A small autoregressive pixel model, trained from scratch: activation swiglu, 9200 steps.
Rows from block 3, named by matrix and row number. Rows with one number belong to one attention dimension. Each number is 128 + 32 x the weight over its row's rms, rounded and kept within 0 to 255. All counts start at 0.
# v: attention value (model.blocks.3.attn.v.weight, 384x384), inputs 128-255
# proj: attention output (model.blocks.3.attn.proj.weight, 384x384, transposed), outputs 128-255
v.22 [130 108 114 127  99 124  77 141 121 160 129 148 141  87 176 142 106 143 105  84 126 118 130 121  95 142 125 116 108 156 162 141  81 105 118  75 146  99 106 147 146 149 120  72 131 153 168 178 123 181 123 143 186 173 136 131 115 139 129 198  73 128 166 109 122  94 150 125  87 160 109 141  86 107 121 105 175 126 130 109  93 174  82 171 144  76 119 165 119 157 111  52 127  92  56 114  97 191  87 126 132 150 155 170 141 158 152  83 174  75  77 107 144 137 126 154  53 162 118 150 133 120 120  97 137 154 170 125]
proj.22 [121 147 148 124 128 114 151  94 113 164  68  51 165 111  84 161 138 109 193 121 170  67 118 124 139 122  64  99 140  70 115 145 139 122 164 149 102 187 140 109 129 169 133 135 182 166  59 143 111 117 180 145  93  92  87 193 115 192 123 127  86 120 121 172 119 138 180 134 143  89 132 126 120 131 141 114  87 120 107 156 116 126  87 108 102 128  89 162 151  83  78 122  86 117 228 203 132 131 102  72 174 142 121 122 148 126 126 134 120 111  99 106  71 136 154 179 168 130  70 128 124 119 113  88  79 103 118 138]
v.23 [ 94 153 158  93 145 132  93 127  71  93  91 145 146 109 153 125 109 128 159 121  99 131 126  79 103 122 154 170 146 122 155 123 147 166 166  45 135 114 166 131 126 120 179  90 115 148   8 122  89 146 247  61  96 105 164 150 131  97 111 151 108  95 173 163 104 174 116 178 126 122 135 138  65 144  68 197 147  83 170 137 149 121 148 152 133 134 103 119 145 112 107 139 181 141 128 139 179 168 119 105 101 149 120 147 178 155 123 119  93  86 111 158 125 115 100 113 221 121 203 145 164  13 100 129  84 118 160 177]
proj.23 [124 109 195 194 151 165 142 170 156  87 122 137 120 190  97 154 152 117 147 120  77 112  84 112 156 158 167 119 129 129  81  93  96 123 139 171 101 108 112 174 142 117 110 206  95 113 216 131 121 168 124 121 168 128 108 138 101 156  41 127 135 170 125  96  90  34 164 122 161 127 118 121 175 102  92 133 105 104 109 169 124 128 112 129  83 168 103 101 201 106 105 131 121  90  94 104 186 109 115 185  77 138 166 141 100 140 162 162 112 158 151  70 198 109 120 183 109 143 103 127  71 116 150 107 139 105 155  88]
v.24 [124 135 160  72 131 103 135 129 188 165 101 104 148 154 112 126 116 112 110 190 142 129 111 102 112 123 156 135 114 117 144 173 138 175 124 116 154  82 176 156 109 122 124 115 162 169 133 109 136 126  65  69  65 192  85 182  88 141 167 158 104 136  86 161 117 132  46 102 105 136 126 173  52 103 120 131 146  64 135 132 122 140 134 128  94 123 110 188 172 154  86 231  99 123 129 153  90 188  88 107 139 153  86 119 172 213 107 127 149 121 160 162 134 159 104 146 100 102 123 112  91 149 155 149 120 152 131  88]
proj.24 [120 113  82  98 147 162 125 143 121  42 165 150 173 176  99 167  77 160 104 137 126 147 180 105 202 136 140  61 126 155  99 154 139  56 110 108  94 126 147 111  75 213 111 129  84 125  35 169 141 122  95 142 129 100 122 135 113  87 122 130 147 115 105 156 164 169 130  86 165  93 115  36 201 102 179 111  89 132  50 157 143 133 139 123 112  40 106 126 169 143 172 123 116 124 105 136 165 125 170 145 108 135 190 160 113 140  84 109 155 161  87 108  99 117 165 154  92 142 116 121 142 195 113  35 194  73 170 163]
v.25 [136 139  88 160 102 167 124 151 125 142  93 144 112  74 142 206 142 172 127 146 146 142 147 192 133  61 128 181 130 122 126 103 115 173 135 129 152 145  97 157  86 161 141 124 117 132 124 162  96 126  92 142 124 102 158 168  30 122 175 206  79  92 123  92 164 112 114 206 128 132 124 124 158 130  32  97 137  98  86  97 139 140 160  92 122 165 127  51 133 155 162 188 150 103 127 163 120  76 123 127 131 168 115 154 106  59 117 133 188  96 107 187 116 141 169 142 167 125 134 138 124 135 130 129 109 120 189 120]
proj.25 [129 148  84 135 152 133 134  73 135 157 145 136 132  71 104  84 113 142 140 134 133 117  95 122 134 152 121 104 156 121  97 145  89 104 132 159  96  58  79 111 138 199 146 149 105 140 182 153 126 110 226 119 104 132 137 105 143  76 107 137 120 148  99 101 133  80 120  68  88  59 198 171 173 118 128 119 162 142 224 105 136 129  89 129 121 131 123 178  89 107 140 100 122 138 110 135 116 102 161 100  68 134 121 121 140 154  95 120 121 154 144 112 130 114  68 123 144  86  47 125 183 145 119 136 134 150 134 110]
v.26 [123 130 135 177  90 129 194 120 127 174 193 106 120 144 124 158 150 175 177  88 138  73 132  42 144 140 101 101  71 110 159 148  66 163 177 152 145  78 146 129  56 107 139 104 164 146 141 163 178 135  93  74 143 152 120 159 193  84 109 149 109 103 132 159 146  89 118 118 129  97 154 169 108  79 189 118 139 152 139 222 132  74 159 150 164 125 121 151 132 138 103 114 103 140 157 105  90 150 180 132 107 117 123 142 113 172 123 143 121 128 174  97 120 153 137  85 115 192 124  97 142 175 133 100 183 119 135 138]
proj.26 [121  91 113  94 135 143 113 121 143  93 109 133 194 125 147 154 103 144 110 162 130 163  89 126 130 135 134 143 139 153 107 101 136 106  90 122  53 202 157 131 153  93 145  89 109  89 101 174 126 136 151 128 145 160  76 133 146 132 128 122 123 107 139 118  98 163 177 122 135  48  71 125 146 166  47 176 138 126 114  91 144 110  97 146 158 111 106 120 101 148 156  95 107 130 108 207 156  94 109 104 180 116 116 201  97  63 144  42 197 145 107 135 116  45 126 179 152 138 154 132 118 146 126 122 107  69 102  60]
v.27 [ 97  77 100  40 121 125  86  56 171  80 144 169 160 128 119 145 165 162  95 132  53 149 175  88 123 102 132 198 172 115 115 136 114 111 114 135 115 174 112 122 141  86 177 156 150 111  87 131  60 163 156  90 101 103 107 156 151 105 163 156 118 114 118 174 111 222 132 151 143 144 139 120 131  94 116 156  93 111 150 113 112 119 120 161 136 178 148 124 133 105  87 124 101 153 140 123 128 107 142 167 148 105 123 184  95 153 118  91 135 134 131 132  78 151 147 121 124 181 173 132 127  92 105  98 144 139 102  95]
proj.27 [130 165 168 119 209 125 103 215  66 116 169  91 103 161  94  49 149 186 198 147 188 138 110 135  85 136 108 116  71 118 124 113  64  94 145 183  99 126 153 143  93 107 116  51 159 156 128 153 132 183  95 157 188 114 107 144 158 112 147 107 132 124 142 102 185 137  80 141 147 177 137 132 146 161 150 195 126 132 158 160 126 109 121 108 107 108 133 134 182 216 163 172 128 132 141 166 121 160 105 145 187 147 143 138 168 143 130 170 108 151 162 125 177 110 118 100 128  63 101 116 104 126 126 130 109 116 125 137]
v.28 [173  94 141 149 143 146 163 136 111 149 104  88 122 163 136  66 134 135  88 141  90 144 110  97 135 133 142  91 209 121  45 147  70 121 117 148  84 161 125 183 165 177 136 108 117 134 153 113 142 113 121  77 121 155  96  95 185 115 132  99 194 172 129 206 105 146  93 106 118 106 158 183  97 123 161 152 180 119 124  92 180 153 117 159 131 220 138 136 126 142 153 100 103 190 100 104 111 138 152  83 152 161 109  66 113  87 127 124  88 113  91 204 120 235 176 191 166 126 119 103 119 137 141 167 109  87 103  93]
proj.28 [123 135 121 139 147 111 115  95 110 126 156  93  99 154 178 148  98 171 121  82 153 189 157 149 159 146  96 149  38 115 102 166 139 120 129  68 166 125 159  54  80  40  90 132 170 146  97 109 167  91 150 150 124 138 136 116 136 194  85 126 139 124 123  89 112 118 142 189 132 124 131 107 102 152  96 158 100 129 158 136 131 121 163 120 125 108 128 150 107 116 140 109 104 127 159 150 135 169 111  69 168 121 104  71 173 148 119 135 184 177 137 131 114  57 162  76 164 151 159 120 102 116 140 124 156 200 142 163]
v.29 [165 125  93 111 142  71 144 144 153 123 112 126 153 127 117 103 159  96 158 141 136 109 142 157 107 101 141 129 140 227 191 188  82 108 145  99 137 143  75 137 130 167 107 142  93 148 127 136 140 184 151  98 127 117 199 122 142 117 106 133  97 135 110  92 154 106 184 187 109 123 143 150 120 100 140 112 126 107  80 107  79 115  73 139 101 120 189 139 186 173 102 121  85 114  95 139  76 187 125 133 166 107 114  86 107 139 138  87  83 173 180 105  97 185 112  94  86 157 131 111 107 108 151 110 133  88 117 151]
proj.29 [125 129 129 173 123 117 144 117 116 130 194  89 127  62 189 158 100 185 106  62 155 162 160 100 146  87 117 108 140 103 138  71 163 123 138 154  95 165 115 135 158  70 132 162 166 146 105  99 135 127 177 121 133  89 126  88 138 156  86 121 129 140 126  88  84 197 129 123 131 134 171  88  95 131 128 150 144 121 135 168 114 128 167 144 135 149 128 166 101 115 168  71 130  67 145 140 102  68 142 104  56 127 151 118 120 120 143 116  74 151  93 163 120 110 114  39 126 157 160 124 163 103 124 107 154 171 103 111]
v.30 [135 172  91 118  89 156 183 123 159  74 139 156 107 114  85 131 148  81 167 135 132 137 126 149 136 104 134  76 136  75  87 125 109  93 111 160 125  80 124  91 217 140  45 113 182 137 136  87 135 158  75 121 166 131  84 144 144 141 143  89 133 133 141 120  94 146 123  96 121 169 155 108  81  84 149 191  91 130  83  93 129 116 134 158 106  96 118 130 108 173 153 122 108  79 102 121 137 149  99  97 115 165 184 150 164 183 159 116 154  94 105 130 140 107 111 143 130 161 136 126 157 189  95 143 162 163 162 161]
proj.30 [122  88 161 149 170 104  99 119 113  82 163  74 180 101 104 152 142 128  60  91 135  89 114 128 102 114 213 101 187 130 143 120  88 154 135  85 167 152 116 195 111  60 146 159  47  86 126  94 112 134 149 129 126 129 154  83 130 104 111  79 130 114 181 153  66 126 176 141 120  79 146 123 136 133 117 160 156 125 117 113 128 110 130 137  74 112  91 127  87 162  87 181 138 139 138  98 142 116 123 165 122  72  48  92 118 125 123 110  89 111 165 132 105 119 123  19 134  78 135 132 113 117 140 124 131 114 105 115]
v.31 [113 153 135 148 127 109  73  96 110 132 138 139 120 150 145 182 141 159 162 122 105 174 108 102 102 123  90 118  72  97 146  69 158  68 138 130 162 107 124 129 117 105 131 165 116 145 121 124 200 148 161 118 183 127 127 144  60 107  98 162 154 156  59 139 131 144  93 125 141  98 137 140 164 163 129  89 100 134 117 118 132 110 194 151 158 101 121 153 176 130 216 133 115 124 149 109 101  89 126 135 106  85 114 155 152 136  96 111 136  73 150 100 117 141 175 130 118 145 129 152  99 156 125  76 108 191 102 174]
proj.31 [124 148  86 144 179  95 125  92 153 186 155  73 165 164  80 116 172 132 159 132 103 108 162 126  90 128 161 145 147 132 133  98  77 110 117 105 119 119 111 140  65 175 127  94  78  69 115 125 117 169  96 130 117 150 124  93 107 161 173 166 158 131 115 143 121 128 168 142 118 137 139  47 127 100 139 111  93 132  99 135 128 132 162 110 114 108 107 100 109 126  46 116 150 124 112 100 147 148 186  97 151 118 184 160 145  79 156 122 178 137  88 213 137  99 104 141 145 104  99 123 103 115 125 189 156 142 116  99]
v.32 [ 79  83 115 139 170 114  92 207  64 162 119 137 106 129 104 117 129 101 103 110 158 143 161 140 177  93 165 170 129 147 172 162 163 130 162 135 134 103 103  86 162 188 120  57 102 137 110  93 114 109 155 123 106 152 129  73 135 145 175 118 113 124  98  71 122  80 160 152 166 132 114  62 172 115  86 113 157 157 107 145 152 158  41  93 134 127  90 105 166 112 175  75 101 148  71 136 197 150 182 175 178 163 102 121 139 116 132  95 152 174 107 154 171  99 140 159 105  90 100 172 125 158 123 141 137  88 165 141]
proj.32 [132 169 111 121 116  89  94  88 130 101  93 155  57  60 141 108 153 100 153 105 148 142 103 115 109 129 157 170 113  77 119 143 122 208 134 165  99  61 130 183  80  58 103 149 120 124 171 129 153 133 136 114  90  89 135 106  99 128 103 126 160 139 122 185 136 185  92  76 118 143 136 189  92  97  99  79 110 132 125 105 121 113 170  66 119 126 164 162 141 135 143 111 119 150 197 123  89 126 128 153  61 111 147 169 143 156 113 127 153  93 127  79  82 173 162 152 146 191 115 129 204  51 156 145 193 113 120 131]
v.33 [136 126 107 143 147 142 116 120 143 129 126  75 181 122  60 110 151 127 123 172 124 177 151 122 122  99 152 180 110 137 158 166 104  85 143 186  92 114  91 156 175 148 119 148 107 124  69 173 109 124 170 185 127 120  77 148 148  95 163  64  82  81 101 130 143  99 139 112 113  93  87 104 201 100 113 138 162  91  87  89 103 102  51 124  88 150  57 145 155 184 103 149  65 118 172 147 134 135 168 146 104  45 144 140 173 184  84  71 156 141 139 133 140  94 157 155  85 180 114 107 150 143 102 158 102 122 120 143]
proj.33 [136 143 150 101 181 109 115 119  88 120 162 195 147 109 118 104  86  90 162 136 158  88 144 122 176 142 138 142 121 114 127  86  92 117  74 116 109 120 165 152  85  81 129 126 131  84 149 104 137 100 104 140 118 124 192 136 144 153 136 138  92 108 166 208 177 127 112 120 121 119 147 108   8  91 175  94  40 118  69 113 138 143 182 126 173 113 161 131 126 109 172  79 151 115 137 111  50 125 116 174  91  64 152 167 130 201 114 111  63  70 141 139 121 150  76 137 135 114 137 128 118 120 146 113 170  88 132 121]
v.34 [103 103 157 110  91 158 153  77 115  94 113 106  95 111 156 144 164 101 151  92 164 147  99 111  87 120 187  85  64 124 174 132 107 148 146 191 166 117 114 155  94 153 125 154 134 173 129  86 122 150 140 120 117 127 219 142 138 131  73 164 149 175 147  88  89 134  51 189 119 100 147 132 141 125 101 120 121 122 135  91 179 102 120 117 139 160 138 119 164 130 143 122 137 142  77 101 100 188 141 138 132 140  75  51 122 110 161 117 116 120 146 145 107 137 146 157 110  52 102 146 102 176 134  79 162 124 134  74]
proj.34 [130 187 115 129 129 146 162 170 129 187 117 158 159 111 121 150 205 186  55  96 138 124 136 128  98  98 103 128 210 141 125 104 140  73 143  93 120 139 152 178 141 153 125 167 143 141 144 149 132 160 150 139 110 125  52 140 146 118 114 124 165 127 112 136 203 101 125  51 140  58 137 108 132  97 105 139 172  86 148 170 131 131 118 138 130  79  73 134 132 106  95 145 155 145 149 118 138 116 143 143 147 145 148 166 123 101 154 133 139 150 163 142 191  89  95 157 120 107 151 132 146 103 142  86 134 149 141 177]
v.35 [128 124 117 106 148 166 178  92 160 210 193 158  50 179 129 133 119 144 165 149 156  78 127  99 175 129 117  84 130 133 176 118 142 151  57  54 176 168 160  92 162 112 109 125 126 106 176 121 124 165  56 113 116 149 165  99  97 128 123 110 121 106 123 112 110 111 117 108 146 153 128 120 110 180 157 125 166 158 126 156 113 146 182 160  85 127 130 132 188  99 124 122 172 158 135 128 120 162 176 104 114 113 178  80 126 160 124  98 128 175 127  91 170 112 135 127 139 167 121 156 101 143 181 105 101 192 106 126]
proj.35 [135 148  81 136  93  90 120 126 141  82 134  88 159 146 168 152 107 134 130 139 113 132 132 132 131 159 125 157 170 134 120 107 159 159 109 146 153 135 109 142 130 157 135 107 123 184  97 125 114 127 106 100 116 153 124 193 122  99 137 170 154 122 105 118  92 143 147 135  79 147 106 150 142 175 129 141 134 144 126 160 126 133 139 133 165 110 118 113  62 118 130 131 105 123  83 141 156 110 130 103 162 171  79 103 138  86 111 163 104 129 108 124  62 134 165  43 176 104 126 142 104 158 107 136 124 104 147  81]
v.36 [104 148 174 170 150 171 113 156 128 201 134 117  62 170 118 146 130 113 148  66 150 153 109 104 115 179 124 151  88 176 171  84 102 149 137 124  82  36 130 114 128 164 132 151 175 114 150 142 114 116  69 152 137  93 131  97  87 112 140 121 172  91  98 130 138 132 131 114 196 188 157 105 179 128  70 150 138  70 108 115 119 119  78 181  89  77 136 101 124 130 127  86 136 170 121  70  80 157 160 137  80 157 100 114  94 148 126 107  88 119 135 186  88 121 122 126 109 165 170 115 125 171 141  95 141 128 172 144]
proj.36 [126  79 132 115 183 104 142 115 195 118 125  65 180 117 119 115 155 143 158 117 116  59 133 104 151 121 125 105 188 131 130  49  66 142 123  98 103 206 147 131 156 100  72 125 133  95 180 139 130 173 168 109 166  94 147 171 139 156 105 128 111 148 138 170 128  57 137 162 104 105 136 148  82  88  99 121 149 144 145 105 104 145 174 168 180 133 124 108  95 159  97  60 116 157 130 173 131 121 129 140 131  94 152 142 150  94 130 136 112  93 158  80 185 134 151 182 170 124  97 145 111 116 121 173 143  70 156  63]
v.37 [123  62 133 108 132 110 135  96 178  91  93 111 127 148  66 131 211 182 156 170 133 111 160 119 134 155 126  95 133 137 116 114 127 147 188 166 198 163  97 138 102 151  82  94 101 158  88 147 140 107 143  92 200 131 145 167 127 140  77 160 172 169 150 108 101 167  91  88 131 126 123 131 168  94 144  90  74 109 122 118 215  77 171  86 149 160 142 108 100  98 154 229 206 143 121 103 130 158 139 160 129 176 127 102  97  89 151 180 126 135 146 180 129 156 139 111 189 142  94 116 114  73 113  87 133 146 146 133]
proj.37 [120 151 132  68 115 124  93 104 113 137 206 133 110  87 178 145  49 113 119  72 126 204 134 157 138 140 171 158 117 144 154  96 111 137 107 114 101 139 100 145 156 129 140 113  20 112 212 141 135 189 129 120 147 112  80 121 151  86 172 142 135 119 141  26  90 217 125 155 134 138 141 151  95 216 123 132 134 154 169  47 116 152 119 122 119 169 123 110 170  51  96 165 139  97 123  91  92 100 149  84 138 119 176  88  92 128  81  69 116 169 138 142 104 129 136  92  86 134  74 134  72 149 124 177 139 110 150  89]
v.38 [ 99 141  89 112  99 156 142  90 121 144 147  74 132 156 163 145 178 146  93 182  87 128 137  81 105 111 117 132 155 145 145  74 207 152 145 108 115 147 185  93 151 117 129 132 124 150  83 152 155 152 158  73 152 124 140 113 115 167 148 120 160 142 133  93 146 105 103  96 157 152 103 133 118 130 165 159 154 164  86  95 215 115 111 179 144 132  59 158 135  92 134 119 122  82  97 158 154  81 159 215 141 116 104  91 165 111 145  38 168  63  95 180 126 168 115 132 169 111 205 136 131 152 164 106  85 127 133 141]
proj.38 [118 140 188 130 139 109 150 140 114  55 118 116 101 143 132 146  96 141 162  71 146 166 135 153 102 150 145 136 109 112 142 141 139 160 130 122 143 127  72 106  89 103 144 111 111 139 164  95 167  95 176 137 130 119  36 154 110  67 116 115 142 121 173 145 172 121 126 143 124 134 111 110  87 165 109  95  66 111 135 144 121 147 187 114  46 161  71 154 112 163  94 160 139  74 141 103 139  97 128 102 161 107 121 188 118  75 132 144  87 175 109 111 100 105 105 176  89 155 106 132 160 109 123 181 168 165  78 101]
v.39 [159 147 133  39 137 132 103 139 139 140 127 137  96 151  67 145 171  97 113  93  78 153 129 134 125 125  88 126 111 155  93 157 124  83 187 114 174 178 121 158 154 125 130 149  99 114 167 106 133 119  99 116 147 112 152  95  88 134 134 119  73 161 110 168 152 210 194 173 102 113  78  87 113  96  85 136 109 140 137 123  52  77 155 117 111  96 113 122 108 171  22 102 104 145 111 165  93 151  82 154 112 111 103 176 194 194 115 153 111 184  73 153 117 113 138 150  77 115 101  91  81 213 109 134 160 166 113 110]
proj.39 [134 185 117 178 162 145 114  90 110 100 209 110 192 166 176 189  57 175 172 175 168 136 133 177  74  98 127 145 181 107 123  96 153 170  88 129 108 119 198  59 129 112 116 141 124 110  97 138 136 138 126 151 124  97 171 123 130 100 134 161 150  98 160 129 132  48  77 118 113 159 169  97 208 128 158 162 154 123 171  71 121 150  84 131 152 125 146  72 226  96 160 165 101 158 153 110 142 128 138 203 120 133 109 132  94 142 171 122 140  77 161 145 108 120 131 168 119 146  94 139 120  84 139 143 144 128 119 208]
v.40 [139 152  65 127 131 127 183 117  97 139  99 104 116 183  98 101 127 166  98 125 158 182 114 195 101 134 114 175 109 175  95  87 130 137  93 130 110 144 158 188 114 114 152 134  94 114 125 143 141  59 128 150 206 127 148  94 116 120  92 121  82  87 145 141 146 159  95 117 158 167 130 160 208 163  97 160 116 122 115 113  94 134 133 126 111 165 145 113 151 106 163 171 159 132 122  69 187  60 125  79 145 104 119 128  74 110 117 114 145  93 126 177 116 132  92 112 145 126 123 137 163 143 126  91  94 101 138 125]
proj.40 [140 117 105 136 132 143  83 134 184 161 197 212 141  88 149 119 168  95 160  98 149  57 129 131 182 121  89 135 105 147 119 150  99  86 159 199 178  96 105  92 119 137 123 116 128 130 155 124 121  77 135 136 129  94 144 178 151 113 108 147 132 130 134  97 106  88  88 124 116 112 171 124  56 143 116  99  81 129 165 127 126 122 163 104 176 182 128 147 125 161  97  66 103 158 142 109  54 154 120 131  71 123 211  84 150 157  88 117  98  99 154 111 165 127  90 128 181 112 160 140 153 174 128 149 139 153 127  89]
v.41 [105 123 120 116 124 141  99 109 152 138 131 100 119 116 137 144 130 101 101 113 125  80 146  68 141 150 157 144  65 141  84 119 109 124 159 150 149 119 162 108  94 139 152  92 132 142 176  70 104 133  95 157 156 134 170 122 179 111  68 134 128  77 166 140 108 156 114 121 100 120 143 167 155 163 154 147 116 158 151 127 107 123  86  99 118 126 143 124  84 141  65 167 156 143 188  95 110  80  90 143  89  62 129 189  95 118 124 169 137 111  89 114 162 144 101 144  97 149  91 140 115 177  90  96 139 137 161 109]
proj.41 [132  86  54 108 152 175 148 117 128  74 134 118 132 112 142 149 126 202 207 144 110 124 140 144 128 144  87 104  99 167 132 159 107 126 134  82 108 138 141 201 142 129 151 106 113  97 132 179 155  95 118 145  74 148 140 148 119 149 134 136 125 125 120 149 133 192 166 140 115 134  63 100 121  97  83 140  94 130 109 138 125 105 134 116 149 154 132 129 116  74 184 156 107 156 139 163 123 125 189 129 138 157 150 116 112 111 148 105 144 117 167 115 136 109 148 197 177 161  93 132  93  89 116 142  94 148 125 118]
v.42 [130 168  73 163 121  56 157 104 122 161 137 106 108 102 101  94 188 103 154 130  92 161  66 149  89 162 100 110 143 166  99 101  78 124 133 113 116 143  99 153 106 123 117 101 142 171 146 145 137 122 108 126 167 147 112 142 120 125 130 113 161 150 202 125 126 129 114 145 109 136 166 132 195  89 140  54  91 141  51 109  92 149 203 179 169 154 177 121 103 105 146 144 184 130 123 126 150 164 192 123 200 105 100 113 162 127 142 142 104 111 189 127 141 139 107 145 121 105 111 160  90 115 125 141 161 162  90 138]
proj.42 [122 139 122 134 104 164  96  79 158 143 137 149 144 149 156 141  77 129  84 122 212  90  87 108 135 155 143 121 125 118 149 187 133 114 137 175 100 135 100 114 174 138 141 173 145 153 114 152  99 122 216 126 131 142  84  76 142 193 164 148  86 122 114 121 132  53  99 163 126  83 161  86  74 121 115 160 201 155  87 129 117 155  87  94  89  98 142  90 147  85  68  78 116 135 119 158 162 113  81  77 126 156 169  76 138  41 156  83 149 168  96 152  97  97  89 109 159  96 107 126  83 148 131 133 116 160 133 161]
v.43 [142 129 145 112  56  95 106 120  94 103 120 155 157 104  72 171 126 154  94 164 152 150 149  49  91  74  59 161 139 146 114 111 130 159 132  78 134 141 225 149 129  82 112 120  83 121 134 163  85 163 113 152 140 130  95 162 110 114 192 137  95 165  69 149 147 192 148 109 101 151  96 116  71 180 138 159 151 122 121  78  94 119 138 152 148 135 133 186 142 164 153 153 154  93  91 137 157 105 172  88 111 155  92 118 114 105 153 127 140 107 135 140 135  99 103 145  88 123 168  77 111 107 143 130  99 154 166 111]
proj.43 [133 167 130 143 160 158 140 129 105  87 168 159 153 175  71  99  98 114 116  67 109 125 147 159 177 120 126  74 191 158 162  98 181 123 114 133  66 106 116 119 177 178 173 121 153 107 123 117 102  66 152 157 158 146 172 152 109 156 138  98 130 111 146  33  84 168 131 132  72 117 145 158 155 144 159 118 105 124 141 172 162 108 104 124 106 110  97 107 169 129  84 159 115 142 117 125 124  98 176 122 150  88 186 131 130 209  69 132  74 178 141 105  96 135 141 145  73 124 139 133 199 122 117 161 115 104 112  53]
v.44 [122 116 121 176 136 194  98 162 148  94 128 150  98 133 139 174  83 165  97 130 165  89 137  73 130 130 164 159 143 132 109 101 158  96 116  75 142 102 139 187  74 120 148 146 116 144 119 120 120 137  93 109 158 109 120 159 141  91  87 157 151 114  84 146 134  99  83 133 119 113 123  98 117 153 183 112 149 162 116 224 173 103 101 136 122  87  73 130 144  91  61 139 105 133 113 129  91  84 160 160 132 175 157  80 133 126 110 104 145 164 129 114 124 150 185  93 137  98 129 131 142  89 100 178 131 144 134 205]
proj.44 [125 135 151 182 161 184 138 117  83 136 145 140 123 170 169 123 157 121 155 169  79 142 148 199  55  86 176  90 122 116 120 112  86 175 151 115 112 101 118  86  91 151  89 106  79 121  81 110 162 131 187 134  89  95 142  85 132 108 126 159 144 104 151 159 111 127 135 148 119 138 149 152 100 110 110 144  81 117  78  71 104 139 157 140  73 117 175 127 114 122 118 213 124 124 104 119 148  99 106 147 169  76 115 145 157 126 180  92 155 146  80 154 161  67  84 135 165 190  74 128 147 163 105 139 121 123 126  65]
v.45 [171  97 137 141  60 137 164 128 130  52 113 134  85  94 156 142 126 142 126 192  75 156  76 123 131 125 120  65 120  96 164 133 147 167  81 127 122 188 207 143 112 145  97 159  82 130 122 124 125 101 106 104  91 151 150 123 126  88 109 118  92 155 152 158 118 119  67  91  93 135  95 121 157 111 148 174 109 136 155 121  94 134 199  94 139 205  89 155 144 154 192 164 160 109 201 133 191  80  49  62 105 153  75  68 121 107 101 113 119 114 131  77 115 152 182 187 166 162 176 141 142 125 105 174  88 138 148 138]
proj.45 [140 164 128  73  90 176 106 117 112 148 113 192 139 122 118 167 139 158  93 128  75 177 132 125 140  96 103 145 146 115  93 179 156  62 117  99 170 107  62 104 121 205 146 151 120 142 136 104 105 114 131 132 109 105 155 136 140 140 114 147 174 152  67  56 124 122 153 183 105 131 129 187 107 168 194 105 148 119  51 170 132 107 125 188 168  88 129  69  77 135 117 142 129 135  41 106 100 128 171  80  94  75 135 126 143 139 146 170 118 138 140 194  85 113 145  95 110  93  95 125  58 164 131 125 165 124 117  92]
v.46 [131 153 137 101 167 149 138  96 109 181 179 108  74 103 167 171 186 107 117 120 141 109 100 158 175 108 150 158 105 142 161 103 126  84 141 118  89 109 191  84 101 122 145 146 156 118 147 113 160 131 104 149  92  88 149 122 145 174 123 112 180  98 142 172  55 119 142 105 122 131 155 150 164  82 140  98  84 113 151 156 118 137 206  73 187 152 164 158 156 160 142  97 221 125 134 169 160 180  81 168 149  82 120 173 137 165 160 164 143 158 132  20 123 148 110  90 116 117 187 102 119  61 125 172 150 135 171 121]
proj.46 [131 129  99  96 122  50 112 150 179 129 118 169 109 203 117 122  79 147 173  61 104 152 115  64 102 141 143 204  88 119 136 124 141 202 118 148 149  89 170 169 122  88 124  80  89 137 158 133 155 152 156 117 223 128  82  87 119 153 104 133 175 146 143  33 124 177 175 151 155 105  54  99 101 162 114 171 143 127 127 134 112 166 116 133 154 141 130  88 169 170 185 118 130 144 107 129 144  91 161 104  75 137 207 138 107  90 116  78  62  72 131 184 154 138 136 155 106 159 145 134 137 155 126 102 160  90 128  55]
v.47 [153 173 125 151 169 163 154 116 148 137 175 128 151 143 161 102 136 142 150 144 135 156  94 127 118  72 139  97 182  93 151 105  92  90  93 118 107 101 132 151 129 161 186  80 122 107  79 129 142 115 115 110  97 123 159  88 138 116 163 126 137 125 109 160  79 145 153 143 202 120 145 146 156 172  49 121 165 102 117 143 153 144 123 118 121 156 106 104 151 151 137 179 137 143 200 176 155 127 126  86 105 157  52 101 127  95 114  93 162  92 154 136 107  97 166  55 113 159 182 176 162 157 161 113 176 145 119 105]
proj.47 [138 111 159 138 116  70 161 156 145 135 156 165 121 145 143 154  83 125 199  67  99 117  96 140 110 152 109 159  42 170 147  90 155 119 139 108 146 152 129 126 153 120 109 158 187 118 171  72 100 164 128 141 150 145 173 136 167 127 156 133 122 123 109  78 208 139  50 126 171 130 200 133  98  95 167  82 144 124 162 161 132 106 116 100 171 134 125 172 111 142 175  55 149 150  10 110 126 130 139 151 133  55 215  99 144 108 120 162 129 165  76 149  64 139 163 127 100 123 119 110  40  77 121 154 221  89 102 119]
v.48 [125 125  97 111 109 147 147 181 149 135 109  67 124 170 155 152  91 113 116 165  44  93 140 115  72 150  92 124  73 121  70 140 133 178 119 213 124 118 122 129 126 101 156 111  90 114 141 166 156  80 107 174 188 161  66 126 135 135 112 143 170 125 160 153 117 128 112 159  96 172 132  75  90 181 156  93  92 132 136 113  93 181  94 183 102  95 147 115 114 160 138 124 128 122 144 174 160 147 147 112  95 113 138  88  88 173 106 132 160 144  83 109 151  47 103 116  85 137 178 144 149 153  78 170 138 155  81 152]
proj.48 [131 116 131 168 145 134 122 120 100 137 119  73 150  37 129 116 153 140 114 236 169 164 127 140 143 140 119 103 158 124 134 176 143 109  69  75 143 156 153 131  71 137 134 100 140 129 144 131 125 101 137 118 127 155 157 117  99  20 123 108 144 153 108 162 143 113 160  81 113 139 124 194 136 141 123 169 116 141 166 100 121 134 106 126 128 106 139 118 156 104 114 126 116 149  81 152 128 100  91 145 118 140  27 177 131 100 168  94 142  80 139 134 148 140 128 136 148 144  80 132  77 124 136 182 146 114 128 197]